A small text-conditioned image diffusion model, trained from scratch.
Model: 15.1M parameters, arch dit, text encoder width 384, text encoder activation geglu, layers 8, width 160.
Training: soap at rate 0.001, 6600 steps, batches of 64.
Data: trained on rendered made-up planets, 97500 training examples, 4.3 epochs.
Rows from block 4 of the denoiser of a small text-conditioned image diffusion model, named by matrix and row number. Rows with one number belong to one neuron. Each number is 500 + 50 x the weight over its row's rms, rounded and kept within 0 to 999. All counts start at 0. Numbers have three digits each. After the name is the row's rms in percent of the matrix's.
After each neuron's rows are labels from the 100 images, of 14976 (inputs lightly noised), where the neuron reaches its highest value: "lies over" is the class under the peak. Only what is clearly more common there than usual is listed. The data: rendered made-up planets. In brackets: how many of the 100.
# fc1: MLP up (model.blocks.4.mlp.fc1.weight, 320x160), inputs 0-159
# fc2: MLP down (model.blocks.4.mlp.fc2.weight, 160x320, transposed), outputs 0-159

fc1.310 098:514464445481409520429510514525520506556493453473475426468426447479517575520435587497483499416583466544564539478487527510473485494530472537530474503423473472437501457475479379593533565543451469540458480450431420503452546477483506492453425429498385461506526517482451584559460412452526489609452579556537484542528480451520469439408527570487501518420541423411531463528475497560483576658509478544451470555499568534538522507471492559487550463393531587476509444521618508454535500416512491
fc2.310 098:550543517454390546533505523462520456570450506544452432452511570600518536475487605547494510522483458577528410565495468524479439494466550484450506453449504626485433447565516437600484427538486504515548459424506540475485463568535487502456426536501440563520522595533559585508523610494470393616521535560581535525530488528525506549423495522537532412506509472483537576488510518399444456427511398391542541535560582529519470533459560481488536525474457552540558549531423464507450542492514539
lies over: planet (68)

fc1.231 102:624574547540471628420516479490562460540530519551441456546460509493561587528545495526489349485503495457530537527496439469523457430469552487476479496436512555600582476498497482526498531533573551522477437494519379529507510461541503609491467463462598487450608486487458557557448474513573515544515521514598521526599480502414545492503558495456473485448425552498494537571558469475454575461451425522518504472480608486563475593506613476505487542512545466497480494484508486491609587428548542
fc2.231 100:514475533526477596372496503462535401562542521426410481457511449488501523415582546523454505542579494483485506439495526439540548494488474516468567570483564507434521495512595525482538461511523501585543470471558564485531482534479543428409446517470548418514508621521529603465536552553467491425460518474548546491433521449475539518464398494433558519491501512608454420554414534374535502531467527390444456478527547551479523562522508528499402511484599485465444554430566517471539532514401492
lies over: planet (81)

fc1.317 096:478426461489430528464438447502578539548488526426524443456456584560557409432496502486529487557526528576475493573485443491483439367494470501551458475489540597527464465460565519541478550517448427426577459484574516499505538544520450482549502511546422555418542584549537499497504404537417498490582519448542529524546523507509307482538507507452543560457543469504555467561451518520482556564451411436556464500502518484500513525522574438572506519440528481529423569517507383562533560455500588
fc2.317 110:589527490516460375457541485534500498488472405465485480516472571502468423479441545426464438526517404390478515498529409446432526540431422370505497583450493412581448471571445428518466591500518451520511504494539510416478446543534466525512625576557564570478554565547498489406506424531490474463526482523498472488420444484489511451475543574519633449537454441531546492572545477544510564484517545555506494512562566475514479521518484494455530493517525576445481516473471548493447524433617559
lies over: planet (99)

fc1.46 095:596526479507485454458418449470553591452574587538513470495483447457442370495441501469468565467555544445503553497519537449482518510491415415524510447473565445501482523522421497553427538545454437382415543508431499367433438440542573502557532505554456536523440589566472546477585570429472555556535525433536572511473510551493529537529486514467448572558471433443442505455481468493562516524502490436527539492452472507587496516529441443583465431596553437450575505499466475533515523489436452
fc2.46 100:628431553402520504444462484571517452561465600484434518432508455462422479470502444530500494532415534432396461477514532474521514536485498567542502480473472563516600488549529551524467491523571475515584508476516486505518558486468482453573581514611514472450554567443427555556465412527481477432445480414490508550512497467522530546540594505383465479504410510430477447398490455462574480439413452498503516497462439422581448554535506401519514482487422468386535518512557457501476430510455464
lies over: ring (39)

fc1.313 097:464482517540414461506414461475494476499525502546493529554491534464446501493514551553566475550499489442517585492503470518545479545515478492428438592516412491432560550453482501478428437458532567628466514503533453541574574562468512517462519513421451540453471502489434600467508473502504516516566547464477546559492538543506434629560451489559439547541513468497438444581559494449477431646472496514470436533477568591590556498463523548553623554468435526463530580433502473500401525434401443
fc2.313 098:504522489579495558456545510448422412490520543489522480495539536464495577440480506489475437491487461475503489487485437488410469514556474557516439553471543541565448443497477443473463436429426446513427521510569490446547501497541466576514496583558547423593540383569541526423402426569514550544500529445449459485531427511563532499431532495567460573486530415499464389458479439529599452491490480570572580551535528456501437460557475536453566448527681546458574527449495449504519452486487526
lies over: planet (98)

fc1.106 097:466454517468467524420446634487423493523404491474531478487513606491454434509486475512483512480441527508487477468439484587487517534550546508608470425575493514438509426471558485483497423554404559442424532413563420527454490534550519435530541561474477564491529494499518565514550524527521533465477469549500482442517532474531346500520486571443445574506564538469519495500521432517492519415455458473576495570394455465551593560419485574401487468526534517479559425469492439487402543557552590
fc2.106 109:499583461502553462400497442555431573437530473493470475605465491513608448488475546502455409586510501484522586508524523539471507483472449510492491452558488604463433525499464411388411418530460430532478487386468453536483571478479474571506518448462463485462449418468559490496535546465490569442513493468383487383456436530457529475585544526491521480469475548472524527524394566526534567521441368525465552477512443488444401518375535489481436537587480487488538522507476482533532490536508505
lies over: planet (78)

fc1.316 100:447406503488541489519470477417464530494485446414536500466602315560477469480448481504502442496507427510528561522499509457502571530469524560634568487561510515548435478515525482443487470533529455458480475451421405533571519540390505478468473451490441479551485522505520626605454522468551530507582564421504414517442473459509495468540436509419446536498601557519394512568515566486549439489472496476450493581504479522500566497532489502518620540598450468472520552519445517503500444561524456
fc2.316 093:521513597457524444503471453458476521508465433514534455501559423475524435535518515460523463601447462431460474532612457530473403383497493510436629502526553527450531527407436476529574484582472536507526416473535470464613480512525498595544408509458493526508506567475425479416550580543526480483486496505558558447514516483502499599535468501510435429510575579537504524465478485453483541490470588492542452510501556502503550437518396555479568423439508592447577546474620468575516571501458472
lies over: planet (95)

fc1.194 099:497422444572421515492520489470482509541468528561503535452473480406450417448445455516498525554512573542532554461593405391420387489421439489533491393420511552480527483455523519576493508511483530442510441588588536390529467442561418471520537560466460526538534498537561473518538500508499444550546569464463466574482487633488479605422460446561506465429485449490553467468591513500498491569482513466494530582451507542536538512593517475403535536412553548549520477507520555492467527523459565
fc2.194 105:451513516480435449404468390449490537536424489555538519564546484480464453486530491475444489433469459602465637577480455484546562470479589523485503475555385477497477481457529477543577386525566480590493445563499500429520481445483516562463575426519445519454533500591561479500457470471483547488559519519480525612383520384501405435456530493503552462499471529393495520567385504476503549475469453450554486523485481446544583562524533535566599443478512476492565511497515537523448482483451493
lies over: planet (54)

fc1.14 100:548540418492556622492468525526417468500500550509463525466551548438505549505466571526534478446501465437492508533577515481496426444485505555425426538506548466501455470488528532458518471609511452451489447509600439501488520495475447443446440401423484427559478532435573490505634519440609410465535557548518426521482476620517460542472478458469482428534545524543471517530496485479570461511528504401434428502442415422466427461540512555435477429567487431546545522494494637496510561497484429
fc2.14 100:499458509529504458535551528450503539397583445487484507510469531412564513410529385458465501465580469500507585493557522529370472488535502521492542577508469535402335490456439501458479462404509448570473433468558564456521541400431383459573516514455495422507465482410539447576382475480452507493546554529492465505424527429584486501480481531520506525528390473528510480500501482491455534503463551481471423502473474557526539474562469464506495504514449638591578488470459513474480506479457512
lies over: planet (55)

fc1.278 094:528489583463423523413463457468538526545524467480495479460513552442437493495464474591521581476554534544555497508511467383528512436530489596476478519407473426517391511516525412452469538479466595555457557580424507501491484550475649545592484544477475422467552419484455553536569498511601523456521438512467575445442583474522492506466507511471488495519508541509541532538356551420558493538455474417460433524577517492456436506533475504485519527456551475503482551532369495403565485530546488
fc2.278 091:467475540536441568483422505407483521593508498574451564521511383451561447502507594442481517431559433480504484514462481577457497482489526547494451567490492584593482437508500462494501512554505488453541473513501575467509527560462353432483453498490497548527481464478567567445457541573355465532431505526566418418564608515537509508529502517550410519475461459454521398557436491434441479567523461440565511614562512508508564450454436486543469515437448492575511550494470520510498556487580460
lies over: planet (50)

fc1.57 101:537486529488515366521536560557519575503457525498541576483499447506453531480522516480378516492447517474439522564499429487461579549542436536436543504523480548525471485494514571571509545466537438445531494459420551451561477561511489497429447402492594482504575473582526602501580509549539529386477499603468447531508559517427480602479528498551499525490491493520528455549487595481527623482534387524564605516532519439510475489437503476624599551447515510434531515526559519423566535513524452
fc2.57 109:488540512533506520571451503514589502605458499490407514508549533480537480519466574504470494565552444546546394549538553513501537535499458494543468465519580425482586383547351512498550493555510489425524585449486522524538539462431485419553575466470483522440495484490423456482492471478474521504535555491469553568503473512528452426531494480498493497461635552471450442450488531401455515449536404564532545488501516635485464537551532362541546436606483477521540501513434391446532456499526444
lies over: ring (83)

fc1.181 098:574476539465490527606456601526499520478433577457556522421452555486516489617499410579491506486490465506503483445439469469440441538508483533578473447548509391467482521446431493546524539518487521490509501530412552498404551546539477580442465520451549499460500479491434520403527498517525385410465561423488590424437583584562547516504528568515476540587454467501392514550568490542390478573490508446470481414469531482528457470406542455438566468557525539509522427438540538487477541512494475
fc2.181 100:556478474507520560471473451540478429475402461503603494480472541499441546518540595312500544553590458422505384502580508482544431511468515433533505479443548423537542486464498475498477547550511572498460507470478511489549489529542553527462476506548465635559462498474512542488473536490468518481521528552530461483475578465506486433511450472518543424498464439450568482582411525607574489508476499451461406513451515440539521427413504560475437525477408463464494641477507510517447394448444453
lies over: ring (49)

fc1.92 102:533532446472585499517473449436395486413420447523470404444487468471507555470509470520458509497471473428541539440455539552533432522484509559486451531457530483529574550412548462492365505508557584482473419494546590533539510475470446436484526508558615619556522434406528500439553461518525548435471481427529493496471558516470560493510569580538479408498451500455487592528460513503403446580406515550519499556519505444452506518486538596418516533465592517534454442509402476515442538454490541
fc2.92 096:548433480526540496456444465412427402451547496518386537517452548537450419491488433518526441473432436498516526493489542504464538537451475430557457514494472434484503521587410480500529515468572557556531426468559408539501497501449615383460528532462526463574530496459533491569519510571465493538490560457579568472498542427477528519435565433502515493449464453457493489579500485400640474494426520560424399460545472499590527516483433602581493420495445506536454422490539456479479465501449507
lies over: moon (73)

fc1.113 101:541596532472543521385508454503593504662494473563466516533408513495496444492452582530519515539476509516468454454431568493519507560563453490517614477540462576526553414495493604506504402471443504477543527485495563490470470513580480540446527408485457541413541456562594494492561464529570485503446515478576449597458410531519501530454501479501443432470443525499551457520516484446458511508460542480574502583555548559503470486423449565546463499436550465561508446559459523358546425545503493
fc2.113 099:467428420541469517485508549553529378599607496505458465445510524482492579427509489478455451506500427631528522490561640503428583538500443444535536548569383448472556517417464514581493428532469589416492475469436479522520503469425542470534413541547525540486493457475616548512435428462509556539468496464545441485409449435481477505471492547539526483537463533509513494492561461513563515544466505492460523574519463497440536456510516456463394570426476544510561519418524571497533538471437441
lies over: planet (91)

fc1.192 108:522452515466557473501581513542478466455503468457552501552524511520391499546510600478503394527519466418634473496531543498494414550567536518460452533527520492528562512492573504482491521559478525479434459607439566591538499525458487520498541489594464477631458468471466568538467440449500428496439532491456569523513563538542483547560516405605543570556485562486445424562441479563523471534566554490591452478469545395489489484536473465418560464510533539514509563387526521525442434421563432
fc2.192 104:508549508464558528484511525503605535527399594409578512425481479464536474550529505572488463500457475527488454534488443559534484436458589467566503468463508456519500442550494454391513505370522536539496518499569396507529506508555537560547498453599548528456522451505458496575544447426465503486493433519538466531571539547463536480494454421507497451450546584400543544444517605445409495450499568470457412424420518532425467548470504459495588525641405456499496516457499526494489522597453488
lies over: moon (55)

fc1.267 102:467546464519438469586472425528415552465471596514525452531410453548608426500477527493519416579570493467457476419506453429521450470480515509475568433416490501529498525457567499564499577498528514491478466392527481507533527515489468520540492485478359545564553494528570539508412436586580455487524400526566496438504480527448537553433413540499455515430562467460541503540451384427493461521542437479433393523519393441478501455564514455530514467469537514502555551462503604455525561478522513
fc2.267 095:583445467508555472626531564503517476550543459490525433475444524435400458532448526531506516459442546529465479513501550564502523525534570531538439546511554559468566512515469429508535481594475518540454489446431501599406485554499504540511466503403523501583463471494444538559541431601452471462495530503633468393569481453537465505462463470443495512508495579328398519482581518526408552423489563451526462435531554481501534426497479515517522479554461486557484547522412423511513498420518551
lies over: planet (76)

fc1.111 094:468525422430543478416479511533525497478525461489501484524478536509495401554519551530432451477497545486542509541491457506474539469545535486443437505575478433465508443494512540549468516485471486479439507567476492487527474503618453571633602410452456415652525554479573534391658486470493425528540524517474495579516450454497421507518493587511543615471464467515481518446497529521456453462454441533469523529408500487469401507427531586530468478437452563514459430516468594582528541528452443
fc2.111 107:502323503414503489492510554570560535562530537550535525470512508548481580525506502492495571457532504601566415501548474480521529478550536532544504469426548480484457536596421563436499476551482521574504494460491549523506641523511472527463530503484449504444453461470537411479494428500518555554473554518554394477430499534506445473530450452457507548443479406405477462505517430468605469568494567465503457454464464514550560550510594513474507404472518448477547486515404419503576481549499350
lies over: ring (31)

fc1.319 100:484382463541445451501481457600512596489472468616516577481487505448503518472479469498487499426481612507556515430502570530398480555487470529406434489391589451512519520480536538443494458480496550494461502510478497457493466413596538507544451519444466544478508379543444468478484451467547395512498429548504589448529531444517474430477622554537605441519528490494542549531357453518521476528499539527460514533486490481408571471566551550442569572542443525449506530594462466526491513505509511
fc2.319 105:472546451526584636571527574571611619450455412489560464504481583512484507455511450459565580494470584473502502572420400511593411464513478528608469479552486562477465459568409535432518471460449546504494445517433525487500549516492548481589530543506502498495408524486545496516498509486449563489522554466465493461595535537542387495553536433565482465496438472498516515519514504531527523473575605430552495541518486446497519518452542527511620509537427447415518538526472553543550491430474451
lies over: planet (94)

fc1.37 101:517504546495477522489480462511529544551590470470482441554552505530497530459512582476603424523466368512564452529562473407470439473527510548502485487503571488466482521551432455531488527522430426503509417508405474569569607596574569613451522445465551501407481509548621615521405494455541584528505542435557539498496541492441443505505548498528436559477428607487452441510573467479503481530522578486430504480494485529514465497547490568462489576554414551503499416500523489409547472498450506
fc2.37 092:520520619387600489389521465519592520544487421558455514549488433475495475437465464532479492408425428479504441528444590551525546515548337530534494522543441587443479461454516567493445454617557425582476517525526499483542526486472402580545524488489546494492497458521578537545536487488470487487451556517526497500547480475520531580555464418430498552509445629501515436483454523502432469481423437467521488534479421516560479533535411437506538489481470513531523503496462511518415523572404478
lies over: moon (40)

fc1.83 105:479507478501616333599368456494481542499485523467397567508509426550498412523458459562522526548506452412460436514576524464532470514492495396444508522508483533446477496443521553491420475485479455535511491435544520453499547426504413479497524557427491518471498493507559495431512443588456521468479476557446402499537502515502509465571537359504508577502488516508515444553449456524510501431439556508458497559495537541501406548467509477565529488608489518409437526507612468480570551453586439
fc2.83 114:461536443454510477570525467551462479573474564485425475515483457496575522532532454544527520514425503483496491531522539478496601597511475538427537550620543448514504514500514407517593519534533467515544433436511519496409412407465552497497470445518519548421509489471549575449505535482488425455521504531571446566653465528505559560465524513488446481485529493430530578599556489542495407473363445400536527483458556433514500552498482491527454555407488405529485590454510460475580493531604533
lies over: ring (65)

fc1.30 105:462528450534533457525519585589469385546584386445541525459576461380519490450569485475486524517509504528458549477556406559531484430534511530580510614506522537488484398491470459510559543459516534439500441484499481417524484507452482388490560473472530521429462535445525430485533574480536522530604470520464505576514513481537429450482430522507565529526411507461499600536515518513519553533480502538500453476509546670541542592539533521451522509516488568549530577506549370480445535537543441
fc2.30 123:494523573511476529560500480508510497516509475416514478492476506428496546532525576541499475496566446521564532497466564520542437438508489535598536485455499570578584552521560539592460533490399504454548492551394504500480600545566583486546575475572496456436446513490544492573496555425472515534471450531436424584606496602485397498472554484402553554588405390518458497437510548490455532508532585539492514562482443598557540478567464481486551487548429462509583498470493495525464448519391505
lies over: planet (75)

fc1.102 118:496562522556456542513460469463471519519546501421494483467521600536561580456629537470548562413531403430498501526515483585508495531503522529410560494464502490550535412613502597503498571582489447487504546423555505509521416505490488405421473501426420513505572603533558499533573315497484443515502531515491494585538496455436522532480536440535432512498581567493491429540432585514497482576480528427479514462453490433518595503534438512526470454457516522449489485498540548513482501506529592
fc2.102 111:453539441497464471551550407457510449446474476549490518511489553430518531481493516461539452572511567516487519525529539492500444498490475567435529507494533493450408402506405535452450512487544561490579478494495507476562408502419497467510583451499550544450442530492643508584422474558466450475573436626490515557471429480582479483421545501452494471488481453460523612538530421558494441508446572503481563439462549435497472462510444522522511527445501468586331356474430529522471491521547497
lies over: planet (75)

fc1.0 097:526460457526478434542491566581432534468562505549509507566442471475561539562504512474503572481554498494512562434581474488600485587533486537507535527436514430499464468549456494588508517465613553456456479404537484547557535478532630461489454406456576535482553457541510489548384526490540458482421490523513501476541466515555458511461514474422387616486525438516542498447614419477457512545510571557517644417452515522522497565440451469541420545511528530424538466541541528461539554506490440
fc2.0 100:509513413533581415523424423515453486521516469476556500405553607460448500508532508475494529479566588554493553458431447488521468549469474468550550516581468542517513524537534438518567483468568505565424507514476494373587454547527461460478606532541499523486537510511506598576509472459458492354552442510494473564530549443568559413559487408391577488527504502404506439503426451506548583454404477531401413455501517481518435497467528510452533512505528431527526499504541535469455547571479541
lies over: ring (35)

fc1.9 107:539533490522481452451490541566469616472429423533563461545558503521507443497507523454438565479565484461399541581480527402453420417452495581354501543553530577535561541525467537512464569542571460460558493526550597496516557481493497482535520483565572565538467607505535501517461550414532467488487511446464422573473542503381510507430445505505536474474442502528540518517487517484488546458480389521414478403406488471521519465500534550482492439458451456501554393457507372520478550440498500
fc2.9 102:435454467435510453449559507511578522611509468455570485449481493486518542496556466600387510514473529457506425553550488511427486552551446458527478545488528473448588555501470452461440436384413438497483498543425493551541505481517360598558470557457505511578459503602504521586556412510461493518487572492395555497553471452408503517512402496462522575424499521507466496404469459614517479498463474473581487566475431512523473484502497436524424528493491515475537558545514569478588425481514495
lies over: planet (57); ring (29)

fc1.257 098:434489476534507443407481532585446442488543562503551475555424500445468530547537508540512450575537471506490557551503416499620531419455512543500464380550590441428476505445580489573494586564486545515514594497440565530395418504533460550475500560500394494467479528585456556428542535401452503554465530440555584441484557501485525504618521493545485468523517452447419541496503419510409457583534515511451537557459471559547492521532513490499482426487441513561462504517511478528431595460494461
fc2.257 089:454586486473530459512456547518541426579503568437531572487457497528519500518553549508505449556506543548459548589530474493495529523483554420537526423516394541345521492625394534446450492466525469540425499565540480508416608467481466492537524501479472466521509479459593559500439528473485471562485469421513528500517454486580509462509500509497587589511478641401543604573518481453510507544590541528477505400456484486458466469538511438456471596470471456492423479490554501608500570535485459
lies over: planet (61)

fc1.241 102:499400520416406471481493494459455480500465455494384489578463418399508477545516505451525458552497589454503445495469508467657437503531521433460392455539489407519550512564458557509573406560455536496443559537498440525494539470530539519615439494512541532501571485563489409492487519485493572486445491600492460491592423454484506493462509552543493471499480531502479536515410462512515541420525458494506550543468472558529426538467553517394410607527513446408492478594453505494527548441532485
fc2.241 103:389559444485477402567481505547419420434424486451456563534480530469505507537461502502487473526372523421433471391511554494378541512457540437531553520487518522474539453434575471474418449504562559521524589588400481523454408523502470605462516581435452520488478522546509553429470536537429522517512579520475503520489527511488449483512547580441430525583471538453428556533421545591495506578514449460599508452490470503422479491484443464513401507553473460461522460471496521484459546429538511
lies over: planet (57)

fc1.187 105:487528404447521505471552442421493462597442432490460527513578514532529552512541433508430403571453496438417527467491454561543494545516510535534520508454466534513491466526635521598462455495581573462456438495475468516468487431494536513441493451457497564438523586559484483529526525518419565539539521428485494575490423514522551520415424466516401521496552531499532502487547499420442426551484540535539441469459447564503555636585589529577438549455540524499507554440514578456493496622496572
fc2.187 103:541472426550481561545378463422517471469490508470511482442511530509514462535500481522458418605479440447587526468477574477513527431499451518461548436490466448531452444485398499483609383503405505604492547579427413515553463425550487492553553498470536492450394510569466505533464525492496551437478568491445487536541506403479468462402519454459545444565545497528538505474502513565550471513452512578438470495446450456523546636543445419428463442482483494453483609466585477464495497445495463
lies over: planet (86)

fc1.60 108:569512472526604452640526485580434482580564471506446488522534574488473572546470559516435551482587532508589507495511433490491529515457586517532456450443505458591474499579491557502537472504508501406545437470484503507435493470452535570426431514554593496509443447435505456491557494505541474466383493504537459468426563539556605527555502496563453520414488502573542496525568449516605566533543482558514514462455553475520505575439576518421473415523522546443602434517502494509563500476603468
fc2.60 100:466558489477521394603502558409445559608506437475507434510491488473513581503514435569453485522447515426511479509461486466484487521501443541434487508555447575526507559471552502501565481529495551387399484503499485448474443477448440491488539518615513618451537522468522544398467493418443499449484519377424487503511487448481503524503509543513512530600554557573526544554533526476436565488603433557417437509502522577489506483515603466536576544447484485476599448517468519485412413480523585
lies over: ring (61)

fc1.253 094:511426476490515436531459424484413572523529497423466444479490530468465519517432474461593456420555487556471525456527496563539515490499571467512413609491463521610519482519569586416519530507532465511430399465437478541481536486539592480560527438513609511513512421525513473542442415539498562466536522486443553515506402494591499434505474546563462498439445498498462535554490537475437474504497534557558413524467462500546586468701524567442437528510458522403486439516485504441497529567531493
fc2.253 089:558483513503586468416500509536478491507467468498515518470477503534439543446457482583469510527472420489504500431471439465496522504480547527437450542447571514407502583458429495378557477515491639521544601494459409573497479475570416476407466477441510528538552605487480497523606564507478518607406401443445493550501593407502499499533448578488563479464492596472477415436485486489497621440503462494493468518571531491510521418399489517448522520502486520592511508459552488527433491569518514
lies over: planet (60)

fc1.85 104:448406448530464482589557500475589504575536479455450559523496487507537512484416461476538375421593535532489547574518505519474530480570459459452478507471503461595533483453481506434494468502515516446532476514416539469551531487553493500568443497496482503416522494593474500460565545538472533526479490552527471346459544426459438607523465464538457404444458515456474502486538510473467532390496378474503495512470463481504543496538478326453413510482525422550537493473444463529495433619586546
fc2.85 102:506483624488515505575491398453508522563459451480435535529457502445558449479508397637486491438483553480535550505486458478467442497543441535498491513531556600514502571500551493480412484458491383502469525446412469491506517392514511496507466401384437474521522596521588551494455473525510521516489476474532548467449443500531436510577474606498506391555436456501378480529480514530475524561472499452556491520470523403530583487403497535617535527472523462506493588514434453451565496559472468
lies over: planet (54)

fc1.215 095:501537490407543469383428529446550458518545525563598501538514420463511528405529533510522552468514414473503649509533512458589509481482454396422618536498547556574499470443526501585540485457428493442432473493563585463435503488545480461508495552535611470541619474520468501505486534475462516529479538557534596429490468485545530523502397558453507441502486509569464502522457538518533605444468516495457504460466619488497591519506421479457490521513496442568502559550566555502445508458571509
fc2.215 101:525470497471473637438420536522539448465513510573603517510451508488516530541499532442523516482548444496588495511538500537499471427498515424580596556585439530506589426562451515599492463458442630518586446442571494516450505509444496482456516540499505489465360506547459399590479434495577520454478465438443406498395544454525513457408453561526494495463471539503523459498415512447523476520469536435472457592516505597535513483497561527572473590486516538490499508463543581536429526492475496
lies over: planet (93)

fc1.289 093:419479476555558475451587516483542490433480506520471545444527535548492413515496532470504538506563515552469533526473531513556558553556449518518524455486420399404488442450477489468530455538485456424494508484504479482521497576444515507496445482459490504605465471453422448420454499506463446466464671430584415520545454457393521518505391570467472449506545483563531483519478521457476464591540501536551443469600445548443504582555562552406435508508494444450413396501498593516570567469483564
fc2.289 089:431470559455495524563529419544519516411547535486448484398539533487557478523506471446580607453506546596460521511480448495502439522543539537534496459358544578552447530552533525528473475574565480471497513547561492565531408529498458525470504475400510450469438401531508537533562506459550565581502505463532458478531482548465418544551483508469465452508498571504561439510562397532475440392528425502495570538487441523477490533583442512579433436472488453395453356462540504466539453446478551
lies over: planet (49)